From a checkpoint of a small self-supervised image encoder.
Model: 7.12M parameters, 32-pixel images, patch size [4, 4], width 256.
Training: adamw at rate 0.0012, batches of 256.
Rows from block 2 of a small self-supervised image encoder, named by matrix and row number. Rows with one number belong to one neuron. Each number is 200 + 30 x the weight over its row's rms, rounded and kept within 0 to 999. All counts start at 0.
Before each neuron's rows are labels from the 100 images, of 14848, where the neuron reaches its highest value: "strongest on" is what is common among them. Only what is clearly more common there than usual is listed. The data: rendered rooms with furniture.
# fc1: MLP up (model.blocks.2.mlp.fc1.weight, 1024x256), inputs 0-63
# fc2: MLP down (model.blocks.2.mlp.fc2.weight, 256x1024, transposed), outputs 0-63

strongest on: pink walls
fc1.148,189,208,201,187,205,231,176,173,133,249,229,113,177,184,215,213,189,202,201,211,239,244,196,251,113,268,204,179,219,190,167,203,220,225,200,137,191,211,210,189,181,197,240,226,225,217,208,207,194,215,246,226,178,186,140,180,187,178,219,258,205,241,234,186
fc2.148,191,217,239,232,220,163,247,221,160,157,135,215,188,211,151,203,214,214,179,231,150,222,141,191,254,207,222,216,187,153,203,169,246,190,191,197,188,239,160,191,236,171,143,189,177,209,151,225,223,240,173,205,168,199,210,216,229,205,196,182,175,179,179,225

strongest on: barrel; largest object: sofa
fc1.425,216,198,279,226,249,228,219,204,215,179,194,183,216,211,229,223,185,223,188,153,205,219,215,224,177,215,154,204,159,190,146,210,181,187,212,188,208,200,221,140,209,217,198,214,185,182,196,175,194,182,183,220,180,187,230,157,194,210,282,209,252,178,196,195
fc2.425,186,190,227,180,241,226,210,223,215,159,185,229,234,187,248,203,218,177,209,150,227,203,205,163,213,190,194,215,181,187,154,193,237,180,172,192,199,171,209,186,208,205,220,165,199,193,270,158,140,193,152,209,247,194,193,199,221,189,228,221,215,212,207,217

strongest on: black walls
fc1.320,251,200,223,205,173,208,205,242,148,134,125,229,215,247,180,192,162,179,167,193,190,206,207,217,192,161,177,225,203,177,207,206,204,208,190,211,154,219,241,205,216,226,157,202,206,168,213,226,165,164,211,175,187,213,197,225,215,213,173,205,229,225,214,201
fc2.320,250,149,224,197,189,191,224,225,190,212,183,216,238,189,197,195,141,144,221,167,167,208,191,219,188,202,215,185,187,174,197,165,248,187,223,206,170,230,168,219,215,188,177,284,198,220,200,255,217,241,210,230,209,254,191,239,201,233,181,225,199,196,197,159

strongest on: window; green walls
fc1.349,242,202,170,232,190,175,217,201,177,193,240,172,220,206,157,182,180,223,222,260,169,174,156,191,169,154,179,163,149,179,201,201,209,166,252,218,194,219,214,185,227,205,203,211,200,237,201,184,193,199,198,145,203,236,194,237,169,177,148,203,236,220,211,191
fc2.349,179,189,182,128,203,193,191,209,216,225,221,222,170,171,184,173,185,167,190,181,232,224,230,165,195,197,185,186,218,215,187,226,199,243,140,206,212,58,227,243,223,167,214,172,171,208,197,175,187,198,234,158,188,193,179,155,174,208,189,160,187,246,197,175

strongest on: purple walls
fc1.65,190,161,161,213,222,251,209,216,176,241,247,153,185,222,139,157,213,191,188,229,217,232,194,230,198,248,182,217,157,193,216,205,188,180,186,214,189,226,194,222,171,267,262,219,290,272,204,169,176,181,219,168,170,204,215,213,186,196,235,225,199,195,160,188
fc2.65,171,187,215,143,176,172,171,218,169,186,159,228,228,198,219,240,195,177,207,134,218,150,206,224,224,217,171,217,266,201,179,206,202,195,139,189,179,160,222,208,210,117,170,188,161,169,195,234,192,236,167,273,222,238,222,203,203,204,210,189,206,205,253,213

strongest on: grey walls
fc1.392,263,169,195,206,218,244,224,194,223,158,182,206,281,231,151,183,184,200,139,159,150,216,202,162,187,227,210,204,167,187,210,203,235,178,199,183,179,220,172,217,187,207,202,187,177,208,190,174,206,180,253,162,227,203,181,160,170,135,154,184,227,172,163,183
fc2.392,173,204,188,219,190,186,214,205,174,254,228,188,173,181,204,180,197,173,184,215,202,152,271,137,188,268,177,170,238,224,169,199,229,173,187,164,190,233,141,210,145,133,197,267,237,238,190,215,187,190,192,192,229,253,235,193,188,194,210,176,230,268,200,186

strongest on: orange walls; yellow walls
fc1.637,227,155,168,206,224,196,199,221,217,195,221,142,195,169,179,208,161,263,211,201,211,218,224,218,195,196,197,209,213,243,249,177,190,181,168,157,197,219,167,179,239,170,196,263,230,183,163,248,228,213,233,193,160,198,178,183,195,242,196,181,223,184,230,172
fc2.637,235,265,216,273,202,229,247,181,243,223,149,166,233,259,177,199,185,125,247,191,248,164,211,177,273,179,246,217,186,194,179,180,194,223,202,173,168,211,168,209,204,237,223,174,180,252,200,162,236,263,184,211,178,171,186,250,198,210,195,204,183,210,211,224

strongest on: blue walls
fc1.594,194,223,168,196,145,174,196,187,144,239,195,230,172,176,243,197,197,200,222,289,182,187,218,184,202,188,253,203,165,208,191,152,214,206,162,171,170,202,170,204,170,170,209,170,217,225,200,183,208,221,230,182,240,194,196,197,202,149,141,175,168,222,152,223
fc2.594,200,186,201,182,239,203,189,198,253,155,188,198,193,231,149,207,248,175,182,188,153,180,186,224,177,235,191,196,208,195,194,254,222,232,182,205,188,181,241,195,224,181,225,182,215,163,266,255,196,194,199,181,179,211,191,175,182,210,195,207,210,203,277,175

strongest on: window
fc1.180,243,244,157,224,142,186,184,216,170,181,195,203,178,217,231,225,240,199,196,295,119,156,204,209,225,180,220,196,170,196,215,204,214,180,227,203,222,217,255,232,211,207,216,197,202,191,237,179,199,223,239,172,177,183,184,190,190,127,109,193,185,198,237,208
fc2.180,172,226,171,173,169,187,188,243,257,158,192,230,183,201,179,208,213,194,164,198,233,195,181,161,150,183,224,193,216,251,169,156,188,226,151,251,179,179,250,183,248,253,217,186,198,220,243,218,168,171,190,186,245,211,184,237,151,265,175,228,186,215,192,164

strongest on: pink walls; purple walls
fc1.557,195,185,189,193,212,230,209,177,205,212,180,119,213,233,162,207,246,265,183,193,178,229,224,232,179,217,197,248,195,215,208,212,205,189,186,205,216,215,197,160,120,258,230,211,274,175,210,197,188,217,218,210,229,215,246,196,206,187,215,246,194,172,191,182
fc2.557,203,198,205,188,199,202,153,242,219,206,164,222,214,235,184,199,227,181,208,182,228,220,164,195,248,184,212,238,221,186,224,175,209,251,172,233,145,202,166,174,165,211,175,250,169,181,237,220,273,233,118,218,167,200,207,271,259,243,218,193,165,190,217,215

strongest on: orange walls
fc1.723,229,162,249,193,243,190,164,233,237,159,203,198,220,194,217,204,193,226,188,153,211,230,205,214,203,195,133,215,196,210,216,178,185,179,216,173,213,233,212,157,236,269,195,249,209,140,194,221,212,175,171,229,189,183,209,176,204,250,255,149,253,197,191,194
fc2.723,198,230,140,206,156,179,209,192,228,187,197,184,171,191,167,202,220,167,232,274,181,174,206,197,180,223,203,175,202,196,192,254,199,218,217,189,189,157,187,191,196,147,215,204,221,167,204,237,216,205,213,168,235,211,209,203,206,176,164,209,183,190,234,217

strongest on: blue walls
fc1.373,206,188,233,187,219,237,180,212,178,177,183,223,270,220,185,163,188,171,199,188,202,211,168,166,177,186,193,172,169,187,171,214,165,157,204,188,217,223,207,203,176,220,190,150,190,229,240,150,177,205,185,201,248,162,211,206,163,189,177,219,225,192,206,160
fc2.373,238,221,199,223,182,204,214,240,225,203,179,124,205,197,189,202,211,188,269,254,215,193,180,256,201,160,180,204,162,196,193,157,151,238,227,194,167,173,178,184,185,190,216,247,257,195,187,243,147,248,211,221,165,216,234,245,254,242,179,211,179,170,223,180

strongest on: white walls
fc1.478,224,199,187,193,228,212,181,231,239,220,216,190,214,186,189,190,140,183,193,204,159,232,164,231,214,207,204,161,219,192,201,213,158,166,229,215,196,204,192,205,168,276,252,217,189,160,203,169,177,181,175,224,202,167,190,187,220,188,75,237,276,144,220,190
fc2.478,173,194,210,204,206,170,257,170,206,244,244,214,179,132,220,198,172,212,202,178,159,182,228,128,160,208,203,181,180,261,194,160,280,203,168,202,273,202,204,229,234,203,169,228,206,272,188,204,183,208,217,160,253,161,171,142,200,142,128,161,214,222,210,185

strongest on: white walls
fc1.409,193,179,153,261,214,204,228,163,206,249,208,74,197,201,202,204,222,180,236,186,186,235,151,272,158,225,223,173,214,243,175,200,148,185,199,197,200,213,164,191,172,179,275,211,276,165,226,224,189,241,219,191,186,171,207,186,196,205,183,243,240,219,223,226
fc2.409,168,198,189,112,204,156,217,205,226,168,139,182,215,170,146,174,209,216,231,211,240,200,196,165,193,132,201,197,208,190,262,254,206,185,157,224,161,164,211,235,224,213,167,168,159,156,181,196,172,240,156,180,240,160,235,236,237,195,201,219,153,163,212,230

strongest on: orange walls; red walls
fc1.555,219,161,243,248,196,150,213,187,232,217,187,189,201,239,185,208,176,236,171,180,176,221,197,231,206,243,134,201,229,263,212,156,191,128,202,229,256,238,175,188,193,237,168,251,228,191,193,243,206,166,210,191,245,182,197,170,195,227,247,127,239,195,160,148
fc2.555,185,158,185,110,181,163,205,166,207,164,193,203,191,209,199,202,215,167,208,206,212,225,148,217,229,225,182,188,172,201,200,199,211,203,166,200,192,121,246,218,223,173,212,165,212,112,219,234,151,214,196,199,240,214,209,157,242,207,215,143,196,214,251,208

strongest on: white walls
fc1.720,196,162,235,236,215,203,215,171,171,202,216,134,204,196,223,216,212,237,216,227,197,236,223,208,231,187,164,214,181,191,221,164,167,160,171,197,232,222,229,167,210,246,189,143,210,165,186,216,200,238,235,203,212,184,230,212,165,228,190,182,206,184,255,141
fc2.720,230,192,158,206,173,212,190,222,149,230,144,231,176,178,237,203,198,140,212,212,178,224,172,193,182,216,189,203,220,191,182,177,214,207,250,221,221,230,196,227,192,190,166,198,209,182,151,233,215,187,230,181,194,241,220,202,141,208,198,181,223,257,155,222

strongest on: grey walls
fc1.192,252,220,185,193,171,301,192,217,235,211,199,199,204,201,160,176,300,188,211,207,197,186,157,186,177,178,202,181,145,206,239,214,156,147,216,172,163,213,239,198,202,299,226,232,193,207,227,133,177,206,210,219,219,242,209,231,156,210,247,206,183,228,255,204
fc2.192,195,194,214,260,232,212,194,205,262,197,212,210,207,278,226,186,233,224,182,176,142,200,212,221,186,180,275,273,194,190,197,220,211,203,211,201,203,102,159,172,182,220,171,185,185,194,218,209,263,210,137,194,152,239,193,233,228,208,229,161,178,170,217,239

strongest on: orange walls; yellow walls
fc1.204,171,235,187,222,157,174,158,201,209,251,259,150,152,205,189,236,241,221,257,242,214,146,161,233,178,219,184,133,206,214,203,214,171,191,202,207,183,216,188,173,209,202,233,198,233,196,219,233,239,217,165,235,215,187,209,225,201,226,230,184,219,237,227,214
fc2.204,232,173,215,169,227,184,184,198,204,184,167,227,200,246,183,172,193,210,169,199,157,266,193,203,182,218,236,221,200,195,204,195,249,181,209,227,254,153,150,170,183,275,184,207,161,164,226,171,257,187,193,207,275,233,163,230,220,155,220,197,189,151,227,226

strongest on: pink walls; purple walls
fc1.574,215,182,143,217,207,198,157,209,152,212,230,165,189,229,227,232,193,217,182,200,188,205,222,211,231,239,185,230,176,210,159,205,202,148,159,179,160,204,230,174,177,202,226,153,211,169,183,186,157,257,219,253,210,204,189,171,184,191,219,233,212,145,156,166
fc2.574,197,169,229,170,149,165,176,209,191,200,213,213,170,167,249,234,196,190,244,202,198,205,197,228,174,164,211,146,175,224,237,165,213,228,189,168,200,181,220,188,163,177,146,245,198,186,228,238,203,254,163,210,186,192,195,219,196,197,165,203,250,193,252,187

strongest on: red walls; purple walls; pink walls
fc1.626,192,220,182,207,199,198,156,261,159,215,209,189,166,215,240,255,177,213,173,216,169,169,224,242,207,247,178,224,167,214,128,223,205,171,148,209,150,205,236,149,206,206,219,193,208,194,185,229,181,253,210,256,205,214,176,181,186,176,214,262,210,144,197,180
fc2.626,196,195,232,178,146,154,183,186,207,196,256,171,168,168,222,246,182,205,242,235,188,196,212,270,171,189,179,129,138,208,227,175,182,242,171,189,189,201,248,167,178,151,185,254,193,195,205,233,204,245,182,239,188,189,167,228,218,205,177,224,246,187,227,172

strongest on: orange walls
fc1.619,206,219,107,211,160,179,212,134,175,214,237,172,161,173,183,187,143,218,207,199,218,191,207,205,181,170,193,140,235,192,205,185,224,194,153,211,160,216,226,211,198,200,234,176,236,209,221,252,187,267,189,225,204,241,201,238,228,220,182,235,229,219,236,196
fc2.619,227,256,226,182,237,166,229,195,234,174,195,158,158,184,186,239,212,198,240,248,155,226,196,207,164,202,205,181,151,193,163,219,221,191,225,210,237,219,222,156,212,234,192,226,219,178,226,198,234,205,189,155,192,175,197,194,180,167,182,188,202,171,209,226

strongest on: black walls; brown walls
fc1.321,218,232,214,264,208,181,214,210,197,187,242,178,148,214,212,213,237,240,231,221,189,174,246,188,205,223,133,204,148,246,165,142,244,227,190,199,205,233,219,153,206,156,203,223,283,236,217,229,176,217,194,166,166,210,231,178,237,223,224,156,207,203,195,191
fc2.321,199,245,153,260,212,257,208,172,185,226,230,236,158,150,198,186,190,171,200,199,153,167,265,183,164,219,202,226,250,208,127,185,198,160,246,215,203,220,218,199,160,226,229,220,241,167,199,204,140,208,203,204,200,167,274,128,159,127,181,267,223,189,214,230

strongest on: white walls
fc1.295,221,179,260,226,186,218,177,200,152,209,183,168,139,187,216,214,190,180,213,234,181,224,215,235,184,237,209,208,222,197,226,175,158,196,208,171,199,221,191,206,157,263,217,182,225,179,200,205,170,198,238,206,166,189,240,184,182,224,168,203,260,229,176,194
fc2.295,199,226,186,183,201,239,267,157,196,173,175,214,172,175,158,146,208,211,145,165,238,282,203,164,214,220,211,217,185,159,237,230,239,232,167,200,210,119,217,180,229,195,221,185,189,233,165,184,236,213,199,175,185,241,174,219,196,227,185,150,198,232,243,199

strongest on: count: zero; black walls
fc1.351,245,244,254,202,223,195,175,219,235,194,192,210,222,192,167,224,194,177,189,207,121,225,228,191,174,221,218,174,193,188,158,176,227,233,233,153,238,236,195,168,161,215,220,227,193,163,275,179,223,156,207,144,235,171,171,193,175,152,194,183,229,223,155,230
fc2.351,153,168,208,246,229,187,183,204,236,227,185,207,238,303,198,132,279,206,156,191,214,208,192,199,204,218,199,202,204,212,228,225,169,192,221,223,197,229,147,206,158,196,185,213,206,220,203,159,195,168,202,214,240,204,185,162,183,230,264,212,146,219,151,156

strongest on: blue walls; purple walls
fc1.329,201,158,153,193,219,184,189,236,131,216,231,195,187,192,186,167,232,197,223,321,172,262,215,181,210,200,201,189,169,184,238,235,205,180,224,208,170,211,245,228,179,228,232,191,252,167,215,161,177,237,226,109,203,183,178,175,188,162,171,222,172,207,165,196
fc2.329,205,193,187,177,226,194,243,160,203,163,250,139,209,151,187,211,210,226,212,197,222,212,160,204,160,165,160,194,194,200,209,244,270,229,240,167,215,214,174,162,180,209,163,199,227,150,221,234,207,150,203,199,199,222,230,202,252,189,205,188,190,210,232,225

strongest on: blue walls
fc1.448,194,175,180,204,151,227,186,209,249,143,188,170,206,242,126,194,196,233,153,180,199,198,173,252,253,174,170,195,194,192,211,223,229,183,244,192,195,221,230,224,148,206,164,248,227,152,217,244,181,183,201,205,179,246,169,251,229,191,182,206,213,181,204,194
fc2.448,143,163,209,191,170,244,217,175,232,214,179,200,196,197,207,180,183,174,193,177,215,245,169,221,255,189,219,224,267,225,218,206,209,206,199,180,188,150,191,246,142,220,215,237,192,177,207,161,164,191,195,197,220,247,188,223,254,207,156,197,217,178,256,213

strongest on: black walls
fc1.76,230,205,234,219,207,219,190,144,193,161,166,198,258,256,177,182,245,239,171,192,163,194,196,209,211,227,191,206,230,170,220,212,176,218,207,201,166,227,154,182,187,220,202,175,212,151,196,206,189,188,256,195,208,225,174,207,160,209,207,180,204,193,162,173
fc2.76,196,201,234,204,232,208,209,221,138,201,161,221,167,208,176,159,201,187,181,183,163,193,273,136,238,254,217,200,264,185,192,191,249,179,166,140,201,220,136,230,150,177,183,226,197,184,170,151,221,247,171,177,202,212,215,184,164,211,193,171,217,228,212,207

strongest on: window; orange walls; yellow walls
fc1.167,207,203,201,261,194,182,147,236,206,191,194,178,218,241,183,202,227,238,236,229,184,167,216,216,199,216,156,210,169,190,182,222,155,167,187,201,175,258,207,148,162,240,261,178,246,180,218,212,188,200,200,197,255,147,236,224,194,191,221,228,295,192,153,186
fc2.167,195,169,214,141,254,231,203,180,168,206,224,204,192,164,203,153,155,191,197,165,217,255,181,137,206,193,186,205,178,212,205,158,235,215,178,151,244,141,185,265,193,201,205,197,196,223,135,175,189,230,219,199,197,174,203,164,216,182,154,162,205,185,236,198

strongest on: red walls
fc1.278,194,211,161,199,164,177,201,205,143,230,176,219,155,171,235,189,205,207,228,299,176,196,221,189,202,173,241,213,193,209,191,176,215,221,174,194,172,203,182,214,181,179,206,157,208,214,213,174,188,222,236,185,247,194,195,192,195,165,141,189,160,231,157,213
fc2.278,215,197,191,188,234,202,192,189,250,161,185,186,190,236,142,202,246,174,183,202,148,186,199,240,170,235,187,185,215,198,208,254,209,218,188,194,190,166,237,184,213,175,218,192,227,161,253,255,201,194,210,164,184,212,192,186,182,212,191,211,196,207,286,168

strongest on: pink walls; red walls
fc1.485,206,215,146,225,177,187,176,257,192,209,214,188,170,180,238,254,199,203,181,194,141,148,231,283,219,246,202,226,191,215,160,235,211,211,147,183,135,226,217,142,247,182,222,228,214,192,193,264,230,217,231,247,184,216,174,187,241,189,209,226,203,219,206,191
fc2.485,209,216,253,205,211,169,247,184,207,171,207,174,214,186,168,191,189,185,186,234,191,229,220,231,188,196,197,147,185,187,217,133,228,208,225,188,217,198,184,217,165,171,148,272,217,205,198,221,223,200,195,176,212,189,192,239,253,207,192,195,195,217,186,229

strongest on: blue walls
fc1.107,221,255,166,259,155,197,203,200,169,185,191,227,161,189,232,229,244,206,229,290,119,153,213,202,225,204,210,224,140,184,213,212,229,181,235,198,246,226,242,207,221,220,216,199,192,221,214,187,204,239,257,162,205,130,182,182,214,131,118,227,184,210,203,210
fc2.107,162,202,169,167,200,173,198,254,243,172,182,230,199,180,201,202,207,208,170,182,240,214,165,169,175,196,225,194,201,257,197,145,193,215,142,222,203,190,215,197,273,233,221,206,209,218,228,223,164,192,187,173,255,216,170,233,173,266,181,224,188,200,204,160

strongest on: black walls
fc1.760,215,257,228,217,216,237,264,173,220,233,207,226,179,241,206,208,184,191,160,159,146,192,312,175,236,213,194,237,143,232,159,149,226,229,219,137,205,216,215,197,205,210,167,221,228,210,195,203,201,189,204,165,191,223,177,131,166,154,202,174,201,269,210,229
fc2.760,197,146,198,212,200,148,171,228,198,191,181,168,237,216,149,184,240,269,230,235,208,185,124,192,180,195,227,133,201,189,241,241,209,184,183,223,201,177,163,153,222,211,248,209,219,194,228,195,205,228,163,233,259,194,257,270,236,233,217,204,198,167,185,175

strongest on: white walls
fc1.141,230,187,147,241,161,212,176,232,150,214,204,189,196,187,245,189,197,200,182,176,164,200,176,258,174,207,213,206,225,218,191,200,214,217,164,187,159,225,181,201,227,203,206,213,202,221,263,188,206,202,197,236,183,207,198,210,225,239,210,256,228,227,141,203
fc2.141,178,157,211,189,207,168,236,232,147,222,187,304,180,179,221,182,198,199,173,160,211,207,220,149,237,194,217,222,271,192,224,172,240,160,159,251,189,151,208,237,197,199,148,156,208,197,176,209,163,209,197,178,196,179,228,187,195,211,203,231,191,190,197,180

strongest on: window
fc1.503,231,190,204,191,209,224,215,209,228,205,191,188,236,277,164,175,227,185,196,217,151,201,153,236,200,197,200,193,200,230,216,178,188,164,249,169,218,212,226,180,222,242,182,194,207,192,223,160,153,204,199,189,221,170,211,191,200,161,152,226,205,172,294,205
fc2.503,183,214,218,232,209,164,264,212,191,214,181,162,216,183,173,203,154,145,220,227,202,186,215,179,149,212,185,170,206,181,164,194,254,224,224,219,207,195,178,193,225,175,196,234,243,224,218,233,230,198,168,189,214,187,221,219,227,203,184,195,203,268,197,195

strongest on: window; black walls; brown walls
fc1.280,193,196,181,211,203,207,223,175,169,216,219,175,195,172,179,193,171,172,223,193,165,222,232,163,139,182,162,156,223,196,176,185,187,215,207,200,165,254,221,208,176,280,175,204,231,182,226,194,193,211,244,151,229,155,188,194,188,177,158,232,284,214,214,167
fc2.280,181,171,187,230,218,173,172,219,236,223,242,231,183,168,215,205,174,199,190,225,201,211,174,208,254,192,220,199,245,245,197,181,161,218,210,276,228,206,199,222,244,212,223,146,203,218,237,154,202,153,222,176,221,177,146,189,211,200,186,194,213,161,158,234

strongest on: grey walls
fc1.553,159,193,188,225,188,150,187,240,240,220,232,186,142,226,210,209,277,176,248,221,228,160,196,229,159,246,195,220,241,225,171,213,194,191,177,186,169,214,169,181,204,141,208,221,217,214,216,225,194,186,173,227,210,220,217,233,227,236,282,189,204,234,157,223
fc2.553,199,184,200,176,171,210,221,205,161,221,235,214,150,177,212,197,125,183,214,176,190,193,212,177,190,220,200,172,217,225,193,194,257,272,196,232,201,196,173,244,200,153,209,219,176,238,176,240,203,223,248,212,184,202,146,143,142,165,197,187,254,262,195,231

strongest on: orange walls
fc1.52,223,183,275,215,246,184,217,216,217,179,190,186,213,201,232,219,171,227,181,163,196,224,213,224,190,189,141,219,202,225,168,176,205,174,191,193,224,207,222,123,240,200,197,245,195,184,199,197,202,175,197,216,220,186,208,162,213,246,265,196,246,194,192,178
fc2.52,174,175,232,177,244,214,223,218,223,157,201,226,232,185,241,193,215,181,204,146,224,218,193,175,227,209,198,200,166,186,162,189,227,178,168,202,206,170,222,189,216,203,236,168,206,166,274,173,137,197,160,208,248,178,190,179,228,196,225,217,218,211,209,208

strongest on: window; red walls
fc1.213,200,221,216,250,170,174,147,211,211,209,244,172,167,189,210,218,191,225,186,238,171,151,190,201,227,234,168,149,195,237,234,189,181,155,231,200,227,233,187,188,158,208,176,199,239,199,199,223,177,204,167,182,185,156,286,198,187,207,175,183,265,146,222,147
fc2.213,186,240,180,202,189,212,235,211,201,199,189,223,160,206,212,198,195,258,160,148,201,225,213,164,215,234,208,231,167,225,192,242,212,225,209,213,232,162,184,172,214,197,220,199,203,247,157,189,201,214,218,191,201,243,151,164,173,192,155,179,204,213,206,193

strongest on: pink walls; white walls
fc1.8,193,179,257,230,198,157,136,237,235,228,227,202,170,220,183,163,199,183,205,236,176,230,207,232,181,191,208,259,184,220,240,210,163,185,185,193,183,223,189,169,168,216,223,237,247,202,227,223,187,189,205,198,221,216,224,218,203,203,164,217,204,164,148,161
fc2.8,173,188,170,159,190,244,157,207,172,219,222,209,225,174,219,217,203,178,216,148,199,167,194,187,204,208,186,246,249,206,199,226,213,213,218,221,181,67,190,221,145,193,152,185,140,153,200,181,225,184,189,238,196,227,195,200,215,159,174,168,191,211,243,231

strongest on: purple walls
fc1.546,208,241,205,201,135,211,156,195,199,176,203,193,186,270,209,248,199,242,181,168,188,128,235,252,196,295,158,196,187,188,155,175,161,199,166,214,178,226,221,166,200,196,190,190,193,176,184,207,201,230,195,237,178,215,178,223,161,217,233,232,221,169,201,184
fc2.546,207,145,171,184,212,207,241,219,188,216,182,186,201,191,169,153,200,190,225,246,230,206,190,173,219,108,218,207,263,190,276,227,193,229,208,203,169,180,169,244,153,198,214,195,214,191,191,177,169,193,222,165,182,203,197,235,229,204,184,188,188,228,200,231

strongest on: red walls
fc1.206,214,162,247,247,232,169,206,242,231,210,223,183,168,234,205,182,203,204,178,199,192,239,181,204,173,207,162,217,178,217,208,164,161,109,203,249,203,217,258,183,248,235,236,169,207,191,216,152,184,181,199,158,181,197,199,171,157,206,249,170,208,171,197,153
fc2.206,213,191,160,178,226,148,219,165,212,179,163,196,217,219,206,211,204,167,222,198,236,197,183,194,202,202,201,174,198,229,204,244,224,199,125,169,195,158,203,198,239,137,221,160,204,231,245,227,174,233,199,202,245,247,184,235,217,200,219,199,205,212,245,199

strongest on: barrel; white walls; largest object: barrel
fc1.429,202,170,203,231,227,211,220,209,176,260,248,178,170,220,202,184,189,182,198,193,204,211,162,241,171,264,166,187,198,245,180,218,224,137,212,172,216,217,221,201,220,209,245,154,226,220,218,157,126,174,173,183,200,160,232,153,183,155,211,229,257,206,208,200
fc2.429,203,228,183,237,243,173,213,161,201,222,211,174,187,168,220,218,215,197,201,217,207,201,276,202,215,250,220,223,206,175,182,235,237,221,197,154,177,189,195,159,180,148,258,215,199,222,215,179,216,247,184,228,203,226,196,180,212,134,218,242,191,188,208,207

strongest on: pink walls; purple walls
fc1.441,195,197,159,234,204,209,170,250,209,225,205,202,222,247,272,242,233,159,213,188,177,157,217,225,215,201,183,208,189,239,122,203,186,175,150,179,131,229,223,144,199,160,241,178,220,217,199,213,177,241,194,241,179,192,206,159,235,172,238,222,215,200,212,171
fc2.441,197,196,243,203,224,142,267,205,186,193,176,186,169,199,202,206,170,190,198,231,178,212,190,200,225,179,242,196,243,208,264,193,236,246,206,169,176,199,148,185,185,178,194,277,220,201,210,248,256,219,179,196,166,238,147,257,223,232,195,183,218,206,223,243

strongest on: orange walls
fc1.684,230,235,184,225,169,193,204,168,193,242,193,172,187,153,226,251,207,250,166,209,136,155,228,241,258,213,234,229,209,239,186,219,205,194,185,173,229,221,177,153,187,191,226,237,246,221,170,257,197,220,238,228,170,180,185,196,167,203,207,256,213,161,164,201
fc2.684,218,249,216,134,170,192,178,216,198,200,197,224,178,246,201,217,187,168,202,211,222,188,147,218,189,178,234,140,196,178,222,220,191,184,195,241,191,150,261,188,186,213,198,229,149,188,243,187,258,192,175,200,217,167,132,205,244,181,173,211,181,214,191,196

strongest on: blue walls
fc1.569,178,231,158,229,159,220,218,205,214,199,204,225,182,230,228,216,289,209,212,236,169,156,198,173,219,254,213,191,150,202,164,199,179,170,253,201,239,223,192,196,208,192,230,183,207,257,203,153,186,208,212,162,195,136,183,186,216,158,127,240,188,209,186,210
fc2.569,183,205,175,174,212,190,177,219,228,152,175,217,190,191,211,216,215,223,214,201,262,202,176,178,198,217,190,261,146,245,231,191,194,216,187,155,185,182,204,167,267,223,211,228,195,201,207,216,165,218,164,192,234,240,188,247,200,231,209,221,182,170,257,198

strongest on: red walls
fc1.602,199,162,237,226,208,219,211,208,225,213,232,163,155,202,179,186,193,218,206,201,214,214,221,209,195,255,128,215,180,232,201,156,172,126,221,239,249,239,185,188,171,245,211,229,228,206,194,195,200,196,170,178,170,144,207,174,202,210,238,119,238,184,198,144
fc2.602,207,185,159,199,220,169,211,128,213,180,155,222,218,213,190,203,208,195,200,183,239,218,177,182,261,198,192,196,221,202,241,236,257,216,123,177,179,155,205,217,236,168,229,176,193,193,217,225,154,232,237,195,267,239,203,207,235,205,189,206,213,199,228,202